Weights of a small image classifier: layers 16.
Rows from block 3 of a small image classifier, named by matrix and row number. Rows with one number within an expert belong to one neuron, the router's apart. Each number is 500 + 50 x the weight over its row's rms, rounded and kept within 0 to 999. All counts start at 0. Numbers have three digits each.
Before each expert's rows are labels from the 100 images, of 14976, where the router gives the expert most weight on average: "strongest on" is what is common among them; "colour at peak" is the nearest of a few named colours to the mean colour under the peak. Only what is clearly more common there than usual is listed. The data: larger renderings of crowded toy scenes. In brackets: how many of the 100.
# router: router (model.blocks.3.mlp.router.weight, 32x160, trained with AdamW), inputs 80-159
# up: expert up (model.blocks.3.mlp.up, 32x160x160), inputs 80-159
# down: expert down (model.blocks.3.mlp.down, 32x160x160, transposed), outputs 80-159

# expert 14
strongest on: count: two (70)
colour at peak: black (66)
router.14:554533602466513449539474548498448465512512533490504442513454573538462475493533510423536468476506394482533489485459489583495537518542389496452421504510448598543665469606482504561559481533519526516489500528502528473457527522502624468578592577
up.0:613529511523427458482455550506450540495487483506547582555577511516571434499547501534447510385542490472522492540473491444534412471546488519386529459451583466504550489457540530403554516455498506542541541564485439531388516515445513406480593550
down.0:427540510452500497465508502425547437519524500440581473506523499470530514539512489476506482550447581486519635524554468577585405494484591507509526543440486488363459546488479392509464534470468590455501437479478395493478587614510474522463544514
up.1:388486554583439484430513483524491531493445537573542489386598470570518505469406561587534438490486463467495501526514574464472493460618577530497438480469434452568560540438491466532439438516472484398472537567467541447480561461449470588517506458
down.1:441502587534544518581546485500505456564458403421550441563404587474482562489546472506478490578452439463496450562449452594565506535473469509576478449498546464505513434504500502573540567467569538526525509436527411448517504478518471358538497537
up.2:460494451527521495506436569449460570508446489505519467443528510635443427580449440500463373474414446493463484476476435459494584395565467508492492433487541529496471557506481499502511580534565453464524495493505518474513507446432617524526517486
down.2:525482526431516498543554538503569555480496408456466484480385531428484523543506483569453492433448578497543564575515568567636593491572537498529481538508549505483547538482491568528462522556509515504494528570471472484502463498563500486505458406
up.3:448573568472472490462469469479476426412566522589450478507421564439554557452515487486504473505498534475531511397537481409524563493544521627389568472553414517468467539473595439521514508486455520511472511484449491521458517465500532526501403460
down.3:440436478441455503488493514516495519410495545534482462569444502524559533448458409475544509537434462449482371445461504452542527600521491466538471536524506445543436520500609451621439424500571535504537499424520527474488554527488512502501480464
up.4:490468374522541469366496491522515499504489449557431516510383462432548438507478511503490529450478487579490445484477472564512487498412458373461456525545586565547436474558463500426494495426559462417499522432517508517476542483484478403504448491
down.4:487509462623471530546560567468492356533458599464535561488533534455480497462476534558516491437545625547471512518433464481488545524473561565486604412587408461524447420483518540479497565504498632500511528490494450554523467545486551534510535502
up.5:488499427447452412597541489496498452536499519399519550511452485481470477541473461483387543440505482476422540521432507468578574633545524466494424494448555537551435536506556470550467449498506520472514420522550529578519451475476583586432512409
down.5:507416479551516500447403484461488424527490491603400597499489550522449516475508518523546501477608551472531481573539514474551540606543459413550379541428472612493560513538479423475464505476508434499410426471417488523496489454504498478513491452
up.6:452595561508535485493426556398453453547459493496499477515435459525479608533480477524530517473496497494408448495465460458491539565570507530456515605515490529500468469433583416469436520485420529487479496575440469452534553392609511484508482514
down.6:545503560369537428438572489571523446508466534512492472551507523489447474458510500370543586446382392526543542491501499486531626510483501497583527492483452471472426564550449427514583472530475489574560540476522516549508536541470515515479517443
up.7:508504515402482483487456462541547543486563501438484560457525506448498556568463542464470493543539522511538490495591640564461494579491488547527497579556500586493541558531467478430430567477591530549454541391493502465406563488452550500448521395
down.7:563427455612433521455471555495597478599522444567505498411457533562473426516562516493577439542518502493422452485520489523513452405541509550420447535516544403453535524532501489510547440536536536420469399469436511510482410489484571485457482498
up.8:469485530526545481422501454546496491408549521472575531436522536557433500500563421510619463514535583477512523556497521531522611441559495466436523494424544437441481412431522438397476558431548535512497530477439612511622555460436519519465523457
down.8:525418453501513453430494491503499480530568541473517568542547557469527428515562549570503528544478389514415560515377531469499485587452537508444475411516478551507499534456414456555525542566435433449521506494474470477613485497471394436535472439

# expert 13
strongest on: count: two (75)
colour at peak: white (49); pink (28)
router.13:522465509512480443469467488524425525535617443437421495570444526470458460476558510384532568477468502464559486621458480503568535484580495464514448565494536556471585421558534509463575515580475554559515477421521484466432496508558527471459549501
up.0:538487484467513501421387558562488507507422485529457466472463474483478423473591413473513572602493574450465424521507554507485577518485504565586349440528552472556453590427590469537476565536548486543503453472462363563492455619519502441528546466
down.0:427527526519526429525498480562531439669446537535503462570563515509436532479565544534494574427455491471521550532458454475503501522528536583497515484550469552471512483462512588522449453533574459428477492498451475503495659461500532507481531505
up.1:517554514416393487490494415471526560496501483457511507521492503537571465500503499616560500492497520434551495492519631508488439516528503560494460502429450543452600511466583610526556543426527487573444429518498541454507514543402485627567509525
down.1:475497539562575542442567452531433567495468489524517468399442551466412455617475573513408536542528496534461496500571452498416538498472474504537502486420513496478447515414503480532553504557544462396516487547555450513536437564438430560509477517
up.2:509515501505538458507484513491561493422463540511483439490557495507449465474444512439577448491539495625396556338391392522447560598588509412533437563500459496462436440584480583449531473467517483556446453448540525521490478511502490486478544569
down.2:539569492509486524492545482523535532498446423429566525502455486447469507512509512536505546507572573505485482541470599519398497464438508538470447580522500531421474473475557433545543488534427594507512505535543476514508538589509505417452494471
up.3:481436521530480495481500497404468549443497508451590530511476484521474556558500524550517561508545394449507504468496504452326499505546486487436473417474434553481462427607556441501463511546460553522516398553568534540472479497487450528534540523
down.3:434475398485569527523576484495500445470553461574504584401542579501529494517526517485485492470443504552483500504489444468563515444510425456482548428537505489523582493557482418433527443526503472498473486563497494505482458495491447561494515594
up.4:599498501391530467559454485497407542554547490469384545483495523505505445549464517516466623460519456515475522452494485544443514447513488609491467363467543495395462462531409550548533571491488410533496486479536473473461463460564589591467506523
down.4:506562405532526552575455577471526484365538529480480442495553466541379466574546557454560463546474462536442462569559553479475553530549529485496570451484498539543523488530442480466489453516506518525402460586588564532483464559449553568458588473
up.5:539568461476534466461444508511533457507497598414627478456522451507533469537513475452478518512470549557472463464353544513538519456465567514494497499501486521545563483510489461484491518452414377605384482433446531431488461509496458503446474452
down.5:452457452474473492446586408491503484593616404508556451549454527559458498536520539430504463536566444506545473500508511409468471474484382457470550537466433503547423517410508474476475456484601595466581517521485408521462524530457453517493496489
up.6:466573552550454445494596412528544493535542511478519538486552596519469497567442508521497517462506424477540641543504464480580490496548445540433505560453394552582464480469463484520507476609495524526478529508488493533530614500434513530472474517
down.6:448449473432525512494528517432515507480382483502595544458477502532508536459483407556460510494476502503562515503498437540469493535371462533474544468501518454453505576442461486553504441452494567484483493554514518545521569564499421507503458579
up.7:479514526566498435444465412452503541463434482420499451603549558514498464431394573597560511492468490478377463448442555476446540445566424512462487496450454554531453469498456511476497575520502510481452470421552450512532491442387496462551421430
down.7:515489406442510511541448522470507514493510520474438544590574558491503526564455604514508562427437475418491576501543452474531432464457468505562512463514475477438468511490532505436549422471546550391547497617466503581462474553469520362594604364
up.8:506399473500447492455411534470478517583432499565554432516458484505524433449504459546507386510517469459514524533466493516475539459528520515461412461488563430425496431470521557463444533538490475570537530473553480596522436523555501482502482498
down.8:518561509463545482541475407505538529466541488598507536558476474470421557526548606453516471461524601490476456526493438471429523444517557522533540550587606492468466514455592433449509475585552470550480468534567557528445583434463519540532572511

# expert 5
strongest on: count: two (56)
colour at peak: cyan (41); purple (36)
router.5:531511524540615459590453575585507547464586451470479509553376495553418556516529498382463538476436475485420493567497496521440477436499474376461376509482543504412557415474497535550618542503504505575455504562438528561488475444521475496536516502
up.0:571554526518512469521454459541478459453532488549526381490450504568433480528421507455389448474510514489492528515434484524395530580643499470445468525473510558472535538586536470567538551527450427500533473511469467515508437554512492536565558519
down.0:446448498490534534536498541587490526543473570381502562508500511485483536516518507542523498566475456557492401488572541422555480580590508498591464494468508483504469498523592541450428561530466543557554491410537459393523529570621425584505408414
up.1:485508561468515515531503461476445551508479517521515559551483431564543552539446489521467504615476496521549604504520538551496580462490448616469603476583532536482546560510393491372537523610476525502549430492539523530415484503486544509499458533
down.1:468439446455536502551568508533416567440605514516577475484487477510459466561483500518432519540463466509508589480488490468507402584416481439522468485414537552463604480501519495439478520435496434482448566404511468477504502539529517468555510408
up.2:513620588494510533390520507480515531486602588500472498564565583553551555504459516560473465469505516435562456518525489528494592517500547561577533523517515515559467581411477552488514476488492521390512495480450509501488493468440480520452528457
down.2:552435448481490563575438628381520530485439459497501471512531477477483461503534441453544522497484511500559422521554490422384541554489524563545506494486591511416543548492496500497549474530535609508430414444450615491469521498525489538477523510
up.3:490467527497481481518444436539472486515582477396503527455468488576452522574467513465532550502526595482494453446553513578506453455544539454521546522607442491519520481510486507456494433438479487511547461537514549453430557458443515527471427446
down.3:475515413487440475524453527516551539499519479498518580611529430498601477484550416510482477603607485469588456614475469503538531556529507486532408475499542548452545521456507470431414471529507557470551605576520518553500487457583488542466467440
up.4:460541525535485445524528524520579499561451532523487469524503564463506553421580532607354586561489445549397470526505497465450524582474406487561435544481446423483567463510571514573510526444498530559440466478429527571509411550439534487522548473
down.4:476463536501395440440450507482468528586439477550451439535590493496533440450517488500622473549528430452495450533505533494485527482557601606525476472593442469528466432516397534482477575489385521496553492400541591518458457473545514502494534515
up.5:499459552546503544522430400548533469504513541467503570458512508428417549529509472555434541530417509520477534483555523486563516453447515435512528473558484530511478467495363463554632537460540526538477482496573450492537562446469493502440472489
down.5:467596548527516554543477422409450509533478443468418585517484476528465509483579495504430589448557545583529433527442503438499483655439578476627534459480484441552580468534494551498458503462452433431534550481516453492517456508500547514532518454
up.6:539594556508432484551530519496560475490552484526446537554462451441502593402480493470498556560503572442580452475482456513438571468466538481576561510443478480506425467556428530509455488457606502547537524445423469415460438456512521568527531473
down.6:520536487517531437441524486506410477578500545509516453465574462608419490499411535519582474454426548471520415577460529482455511535449493578526493456471509540461462486561498512490529505463525489594531506489496583526424543440618557437595479560
up.7:527517463543509477441531405548558574462566507475518484399460612477518477513479628403554509564486553454466493584422555519444487527594558480540481518559438484487482525437457484583522487449513470443415504553505502512541505519490443575590423481
down.7:569554536503466571586540424486612580463531510450483455531447597546478491468556485550523513544598453474530524522630497464539600560544459491481464470501464544583553553554490524495575497450508606544610493515577510514543475461438528444452441555
up.8:484551512462547514562485419588525492558517542561536516479460495477515453554536422538427538496515501565490544482466439457508449511526548479356524530469553546487481489509554511500594568375484506597378554539500458534544561435525535504567442599
down.8:484505455506597515453410548478455561510457498592470523527555457523501466467490527505431564502559561426578590481520552492590480504483531508388494510518488455484523484501535596449586507495457499452507443425463564570414501535484484443481510454

# expert 4
strongest on: count: two (89)
colour at peak: black (48)
router.4:498491547525581490562515502370459543548550537494456450608531529418437396451492505446586550484541470551572467509501407537487494397469521465513430515506532536524581426481464504533559520470566497472595517489471485524453439539575587545552547536
up.0:516575555535497570473506569495597493570452445418462491549576524515496448423491549422477475547575481563578383516568501452458433518467413471474478488422467503529455543509513613570611537461491527508527553515448460446553473516477510467429513525
down.0:488462419610429420534549423572546506548508521553552525494524454503469512547473604530513513522497459548568540509575530568433580594511434618570473432493528512519506510480560502578468457456479466500548523597517448559473436524536457579549531533
up.1:403474520533511534432481552506440421414501569522466559604518401443468515487464474426467643497551494488441454529541526528474467550473460474541463499496488566462467437527446417435562530486488466515508417430475553493542461496631543408521433483
down.1:526456500495470424397487494492542427438511553534448585426563481509462461542515387397515511623546497515564510493496485455551501450446514522475478526439503468477436401473455472563511516465538598526551531548498492588509524478544618582485454445
up.2:525531523552489503559421469423557473480464474574421542562491570497575500539450449542537522584585465492476566550457406541485449470544536613535517416451567494470497474548442488505490494499550545456459549486493515503505457487539476455486439462
down.2:482479645566550669510412546565507476548485489540540478458507538533495451599533471503474501503548505528420547457469451508483422472479562467570439481542482540494489496500488493462486498402466524503507599587561478567443401494468509543538448438
up.3:545454537549543565482544503449487612509455536479520454472537549468496444512445431497512523538528580532492521489526496436498459377546434489551456543590441466433479564527494517453441559545573503541620483553521549562417436474484537399539431509
down.3:517572481522446459461484474497585456445459498523394618457437468468423493506494479524476470479468564556495518456413451471506525456528498454475458408551557437493541478511402504523519512488469456424531541478424507400484515452462546538542438617
up.4:478570545456381412547513467465491552523484507541441484536549361564577541473531479572416481536437513448448508543535542523474480474445526477454556491574504544488466475513484477537530491511429537486483455562472538550477434433437513559548531598
down.4:488451569460465521503515463461539487581460450533539410498422496477400542526491553496590535486471454495564528544524518573429549509452446526510519517433471487517467576472447521555473570573544505542532477392430475503468459494487488523435491503
up.5:462394561427498528508510507448473476454476534499524499547521538514548456501540426568571553516445440535533493411476483473572443600543449519455474558408537501423533496391592496484475472532416492601485469538557569463503519432446519467454511535
down.5:530476438551414483561507501484473590486542510474567510437506441560457524590524531520420614506520452523452481481551528448472561532601530476544531533558459456445476487476481404579483519485505510513432510495337429486454511414469574490502415410
up.6:526512555589517468520449488493463534498474436496429500505514530537566534410458499414493508508580502487441550465486485519598464380458525569516448476476605524496628526471515577543487491452483548426569466505494475468443518562521546488537588509
down.6:401555471493497416510454511506551527620469531480468487487473427408400548551496443511490464449524500546397557419459526498534459514474543502437477501525556547506492492475462534446508504525434571422529641434474512493521451604494510408535492422
up.7:567525474586478515470469463545507525457478502505482584500508558487512488455512593558526518463499485490485514479508538537574486531480439471501513403402499576576527493492486491550535528445531416555465549525480506555535558543550525487524560438
down.7:418493496502460492551541507531514417581546528570547559560464521417546485505585551541578508395479419406518553487533521569483581519483464484565512581438610559539378509468516502449525436512485489521500437495499485505392486436489497511462520513
up.8:511465432477540482469532499400500405530415450542494421541585503453528480526570584541464514556549549455469537445467417461427495511568523542473456494445507509395602476508497411533556476551543476465457514509507500596495506472544530537511489470
down.8:449434489467480554455532550542419462547492442484449493508519601540531593440559544537448461501459521471446483495587494496554515524542507463505420435501508465463482466499493607466607564536512492494454517499530457540554431459512510466452533593

# expert 28
strongest on: count: six (49); sofa (33); house (31); its colour: red (26)
colour at peak: grey (47)
router.28:537574482433463588465539495603501511564405538450468461493441504418448485456635493514572544448491446469486444562542577520457523515548509483552473497517530465531461581519544481546446552507547499503474499515416501526522554518484461523553511511
up.0:565536487583563470593560534397620466581545422523508489564524475436579464505503504536485480503546443649555565531485520595499469600530550528526446468519445572470551587415441483501440505526471487503548446520479523455557452538525411470553425450
down.0:507556482556496496455502516574517500470415521540457494523459584590541527515519441464393445511499531534595511525540455495434564562484520603537552554503550574543448531512579541576543442526457534503609545558465531518451500469377495517489550476
up.1:458456446494459525481473404498482563437490519488451338494523524499486558538510482489437449443508495521553449470517426518431442457480559591506485510430561536419532528453492515588462421427578453528502485462418488507470479510545513595427465402
down.1:518491496493493517447530516566559474447430521484483584534534575448458422528579488415549406510470526491489522476529506524495574493386516535466516525520429495545550507479447489447417488544535526453488541559525554496437478587482546529508482425
up.2:524512527551469568492464537486379477600497491470541559492481516521508463476533459455446450527479406572440578486505542505504428614522489464481417484402438474559414606461574465411501555450458472617424530538469458517436476401491533533510509467
down.2:514475567563563524473406433396544620506477448452465465475417505531538421536553451542556544513511501525543552424613597510532449458446467523514487466552544503462475593573470455541458489500499510514545476433490446492484499525496447467439427376
up.3:566544406550514462443469497445386495440520450460531484515596544522495559509492427483481558501436433487526552459413542478498404463544467522489430521434598523571527411413563456481531437540558506462515604525521502429541486505593517551519547384
down.3:502494472516461391444567562466529489566473419586528539467455515473463391423468443459513509537560577566565395544499428433479504535487503523506544491551446522467482541534529561527535499501526467364497560458528602539546518498413460529484506516
up.4:504484484445507423586495518464491396591470525541465424506477488517527461560535481529497476506553602455565451467490519506575500514600483446554508452553510501534556557467455553494540532443491541420552531542484473399523497610532393500610486475
down.4:507499535416534417483410424507520521477527447454487487576466573451429472536547432505533481532559465524532497531523501491505506422439503400473523479495586536459427532569538590488594524498571507585577501461521421488510540437507439501504471542
up.5:517513583547517464452571503540449486506592475441531461516541448554459561479473528575462451536462551536459477492471410540443505503434435511530479421483519406496537478526410475482509526502426603494466533555468455472550452454554557580504551445
down.5:517495597480517551475527532429456552513512617624515513389578562501570566476509515448551496550432459511485509456531483587517452504509500484533445603453394470491582541515517498502640564474525488539530517436518474556437535491578594578548527576
up.6:533533555496548488565550451500518477461439535482574536528431558458603444476561466507564459574500448493507489495528422504467450508569479548395511478452497503413391440523482544508461507505578476493511499442549551498546520461534566500529467416
down.6:501541520424504452516495496548495546514540486521498436597441536545457485609587465449519468423524562399504473633463490461409579517542439542487472498425492513486414497490531448466473550546554533520529457516503423520525544491490503509591569493
up.7:369556544507467505537489443555519465501534517404499519546558470524554456503410456434502562489461518486513417529461477541598492507392528568394561541436410536581504472524451487531463452540529573485563437518441454455517545535532529594529468609
down.7:546543525457432586599462472482532529483468525417483461540515499472462530473474538572514470503485539555493540508436561465589499501502504448541539570506509549403507566443563487509588497531607407462484591483406593532485516491493529376583500406
up.8:521437517406558549464518509598507519577493547391525431399445598526497491510541551577465563492521443480474534527553479577446543523454523439442564550487446531509494540604497535515521488487522497593437388506523601437499474504508499458530461524
down.8:516494507551465505570517382550548557508456412555553443517527515509509533561495530424499507484525584557470484414431450445563477520487537471515551524546523527457515505490591515445540481382470579553482525556512472384504494553496536520469555565

# expert 17
strongest on: light from behind the scene (67); count: six (55); ladder (38); hammer (30)
colour at peak: grey (53)
router.17:528525498530503403514492396600454592444525497430603497478548459524540453523507545628469516476457550533493465459513516519483473435443496529448488535479487525415406491532584544524534513480510507533530490398548407436489516608417597495582478495
up.0:490552516452442470512418571501552528484518461515456526471574540449530448473538550502439479543502455502514617546601560484537463455546497408506484497556475491508506453601440569523555478527459519495492489617557485456468613494573422478511467507
down.0:492540546554426587419489538572486469478504459530451535488532538604454533545428455442462532581437522434479462488530513557473468460489445521551579558511510475481577534478491388491518525453460414481483470594452491513544496565512541475510508540
up.1:501519437406542552475464551442466446458482519495477444460456493541539434372573391530495454532573481537480449474491542478464475508484514552496503420496498543442468442513588475549506506465475613496492523457472471429558455506416508523565494521
down.1:538551540515546523506609508508526468463577426394510479501491537519507472486454455450540504557598517524506484471435405442580454445424514516524481544482490521439546503506524481486437477512518447451515479592512574435455473432612571533452452497
up.2:544465504489552533447487516544464394509529392441542490455541436535513541512533481554512518458398503530448590468516458495407469422511550426514433473403611507513538504471562554507381524540458519512516445416520500499559594543545523479513460578
down.2:547531512548501464501491507490413498439510468610478535547587530539400520507468550395554529608375471446444474491465494490534452486507518507523515519397460552567498510544528488410472528489564599567509420462524480477481497453600445527497410566
up.3:538488514441516487401508473532427557490532473598608564428511461551555520559537494507470480522534421504458554394482585482471448460393539515418518545470447455450565526497515504470439409475497490494497478423563424440465502524475456482512521547
down.3:547489429480484442585502436481507549527518492381565504612565496491465466565433487423567511473465474450531517537549524515515596492517576576560518484492458598461448471461449561547569536532498462406534485450571512566540475530595538480533460441
up.4:429434498497481493572558464461457450501411504574583467582493506535574533452500453506499479497590519449530454360466444511465415410541542531477556513387516473495562552525487485493480561451523473401458603499600449549557522602458521470545515491
down.4:481493485510563557547479529472475457415602538619459570603527485492533514573441434437455578493541515571531498509595462476482489518565528459565468482374465528467535503538562516470524525429494484531489450443554613507460505494551410500510536554
up.5:538423523487573505520501468443467499541578461483516506403395488523521490594496442501483521489541470545468447528541555516557438357394383507473541615547498553507553483459395551471437499490482455501469506565464539488562418482518517571514387482
down.5:557559517443471447480446444546509477485474586651488567447577500486576461529503553498527591521617550476524480518552490538514547490515546469442547405560470560531535431531362534462513458443436505463512437496552538481426411536596567496473498414
up.6:510542526520530535521561516521518600470490577481503503466494502437524464424502554497512496492556494514574520462484429455522486535593426536493497562492511568485528526376468464610620525505621467535411497500478502365548509431461498502521395432
down.6:478463497479470473542385409501489499495508555441477385483469450437652521530470484555484550475541469475519463495506571476456467495521435542469565489614512480475502450498624498440552583469526519448644561489494501489532509525491491441484470443
up.7:472523489523471480486507585570488455414548474496513490515562456414582534517416545496458542536534510495473457496442484558520557508464506613360473535415448529484577494531571565479428502537517498472474454376459467514457505454521486489491445580
down.7:558482467388549515519484529482396397481542475517492419473495533558461511506470461416554559539623584455450404542518553509506530553481499570535477492497523592494524492519471397509541532419447493430552517533464469591480505481486503545508549452
up.8:548498484606617486487526532425577479471530490515484503516467413546526436412562600589505467549483505508506517450574458541531480451598538439493470453529564544485506541497453539509485420509660521488510532501442560525534471560433459530495485456
down.8:519460443440534568450378478543534476547560519478458481516584398547538511448557503453522590473436519544443517419495533445558406488531656636483454418483484487568554569473519574559490512583462535461470459565564422401425510487559516444526483541

# expert 27
strongest on: count: two (65)
colour at peak: blue (46); black (37)
router.27:503437467553548429559485558505460513535456523460508485573471493494432485595508528406450468490562501506567468521423518501460453442553464493504448476498450522437616489470570539483496538518475523495506497486557472557453515444521577508479571532
up.0:527467487525434515458498563450484397556449439582457528469490508510516412412476478508438460488529487442522531486529531607541515510520510491494484474559565473456521511526470540603524540556514553540490427425487433581496571507568483520486502542
down.0:507550462463547467435551505476579533459447565514463479612553539508503538539465629554477453516483557492500428547529509401488679496565575535506457432418440439494454534536539514491424528526507542546496471441521490447426500433466513553475494534
up.1:509515531512546573524406524505511537397468459518438517515511604536501484456458519632478472591428397457496437394502543543461434557521495530514538453448495563556512464515576520476520566531434579526528474584526479550492505525475485518480476555
down.1:469555475513529470525519482511461402451501493558557545473593561374458452508512480491571501517448454452519426527533503418435377481427541534438465498438457492508442415522490446492511436474546492618485438498625483468532325488511490434489451545
up.2:501588529529360530511578522619480589569603517516395497532499501516506503450519504514610537558533456437403453456519503519504492498506467531506451543436541517451466538504446516488506555461431496494542509467479588567517500527510453483547502424
down.2:553547528551538467468405595498509500512464516601447440599473510570500539530540459537462526555464454520523568493506528414578518471494498428476583503577497452534405531429562401414570508455451436525566585499439486513481440506555494565491464468
up.3:563490559429479557481396493507629503421453486510512433535455584559536531492569518516537472460571563597450462605537534474481526519560526469458449507490516492434486489485544494444514458503507524439454528509534591477504557425493545459562440447
down.3:499577492537513590518473463490491478474487489481567507427471447400437419524473426504445407511446417460607492519420481429500563526559535571502487569419440485553498466517524421527522423542454543488451530436433552477528500523480501517387483481
up.4:467547559448458447424463442458545484589483524561510504490550527513446493504499539516438525462578612482474521518554491427555540485460376460533605495471428485472523460495522491511485451523393534494565456511564481455494556506516528614462542520
down.4:526492451450529496465550481530473444494554548494461527604532514568499595473535532549463441587484490466525497533590450550477474429550484451508492423521580472384570405478530447415547448541535472564545527573635499462530531534446542475518575338
up.5:448516456533505503547484477526596412485421513465556468476559581519601507465418459469523438547571525520510467505458540453530406499531475430422485480501453549547558565468528455512467622573450516431484463555568451478472431574473531586503468491
down.5:527425417464494555553526518524425512455539424550502424528509533449441480581487470479543518546559443449553542516537525435566522481508447475516447460487492489489517567564455367517499404599491572481441484544524510511510619419437475502401479561
up.6:488478553509478431546562500438456505542520551496484580532503565484455493505509449500502527532534510524491462543606563457456411468538450511471512382449480453514572592518516543420427512598466401448581543537486467511476475494595506529462451502
down.6:476611598452578519463491505496416455500563500499509484374578454453456555492438521404489471517507527433453499556388418490513461591508494618572491451527443409399510472463467403575446578553443543554448453531496582473548536459508526485533422488
up.7:498564484526504444442470461543486518437533454510422420463472552532550488497478415486462533475563515488500593522592523516576493414506442512526493485512550487577480408480619463443511511508486466500465499557551473476454446591621512613432494452
down.7:526456525461483525403495541536557527478525597443480540600423471569455509571482408523450471564480557571529534474495480452577544509411517512455475521436538575458460470469488578478484451480560480539432392538480543556511439418416580515504476588
up.8:484497493547472396491549412493519502525494512587443483495554505461485535535563553513466492455464587466492431515456503434587500375618540455556496555476510536553536550586501485599478429482513565536484548522540589494509430463541490501470462455
down.8:488455463564493527422474573560511426356463526469456547518451569505432516494531437474509428537498563489495493419483458460561543485527522587510416534422521476604576506492454595472452537483492441443442467501540441378522441507494471513437475600

# expert 11
strongest on: light from behind the scene (75); count: six (45)
colour at peak: brown (66)
router.11:440554541474521462576518478489464448520525509620554565553518489500536484482476467551508546474546566536510511535540546483514451565506466511482531445459502528375439529511588489420545418532342477452399475566432468487460545485509514462564526400
up.1:461462628516513592516569452537480480442574540439427486531443423564542567407492494454480488514505472529434485623462443470467495396517469521579513528498566513536502540512483600573455545508511523487430616541560607473521496528521445560467431482
down.1:485405517545564564568358380523524450485446498513513555488477498492574499451481533490547524528557535461498545454482501499462434444427491478491455507519508533584393553529481518505511546475514474529466569571441520527544385589401470433517456491
up.2:533520431464483486445438459540427522580482587501555457490444557590492433446472480566557485417491497569508440506478572493459469560437413508455532473541498498451556508565499508513597471619472490416439372576448569524384558567539406461459485419
down.2:460480512490498483539519569515527485618618542544536468473503554514554417463473485429491502483437542491528457486591518494506593423502450526490506481537539458447524549495537524501499517547453554434587466423458509518460597478416414450518520560
up.3:525574491527517528512456490497425492470533433498525492438498502474527563540402521381579504379501506529502487463439538459412454460486554389417584551466557463453546526492505431445455513470513529492501492429503498498427401594532533508524515534
down.3:449568553462528509566477482387470477492499523530501492511483504545544558428453553606423505560479478455512437463544540517499495528543498588522565504514522480445374435604452549558493560510488455504504538517525511506541473420411516567534528437
up.4:507533486528508567646445536512503500454555496448489538536406567441435497426382443470505531469580526570537449465489473449521517650580559379471543491458476569446516527621469527446534462441505550390524586510433552492461431428518506513448470499
down.4:476461497563516494573526519494470552408498534502540488525440482521567510545467522489473587546438565517491536521474512446539374520581400417513506487451452505442490471559525444507491530604593554420417478514458580507444524540458547494490539491
up.5:598422464439507531504530454486479525494523493478520507562466520394515516477574461518503636482488602520567477516485491487512492499556497498515551510491485422567399579538480548464457541507590471519493598498550457486551526432511394528442407454
down.5:510482529467554469581483541446563527537554486468490467557521610601438399504431561520441492488476477457491544557581485404451453586400391424525455584590466586477458588510511463496490418474543527495503470473488469471533468516538485504579465481
up.6:458483477446528455432556515535455542436569456477436468587611506493491523482439463422513478439488489416534407478549522457514536515492496558509482526523470508439562589488491474508493413506531544547554460476456452495395480478518556463525571496
down.6:481477475527562551485487524501577482418519541521508519491454546492415486487400499479527496551578527509443483449496438515510483454575500573495454557599564492505520527377400487541405459511550536511487566552486529460474581436454468519611559472
up.7:518437437479537469542556526552398615439454514426496523416442520519531500449513458477527579517525533466501475508506607452483504559484546498563424545421595420502533498529482459517509478485481519549514505526524539552484485459585544561563540478
down.7:506378436535557472553474478488560519433443471439475542441475504476437538446480530469552529484528405430414521521522544500458493465506531468499428518545507433461455494480480527510563525524472482529483528487543476526413393529428503463506481527
up.8:452568510550445535422492563477499449458577461507497530449505584471550512603439396460499438444569509454519437536465503520520492516567467585498503514510550522576477475505510576531576447426501484550480439455446566565533452539534560500425510483
down.8:531486546468504541468533565625534491522531466424551557518469446455513433428477545525446543468418542434482463459407461571556548423500443534543531454507447489574518424527530646490518453510539460480499537458525547488507485529565566487441613562
up.9:426547470527581447464466549585512461542564439331580462351504526488441522589476489471431449527548477524448513510439586469501479632398569438585497483557474478535497539562538529462503459501516523539484580570537536499489432555529497525512528461
down.9:464510481482474582533499469447584466460446508451519586490399540415519479415516590524532491629538407516489513541515575520446514469481533444532535489512548439516510551551543478497596521542557514480441514425549565558552496475533636528563521495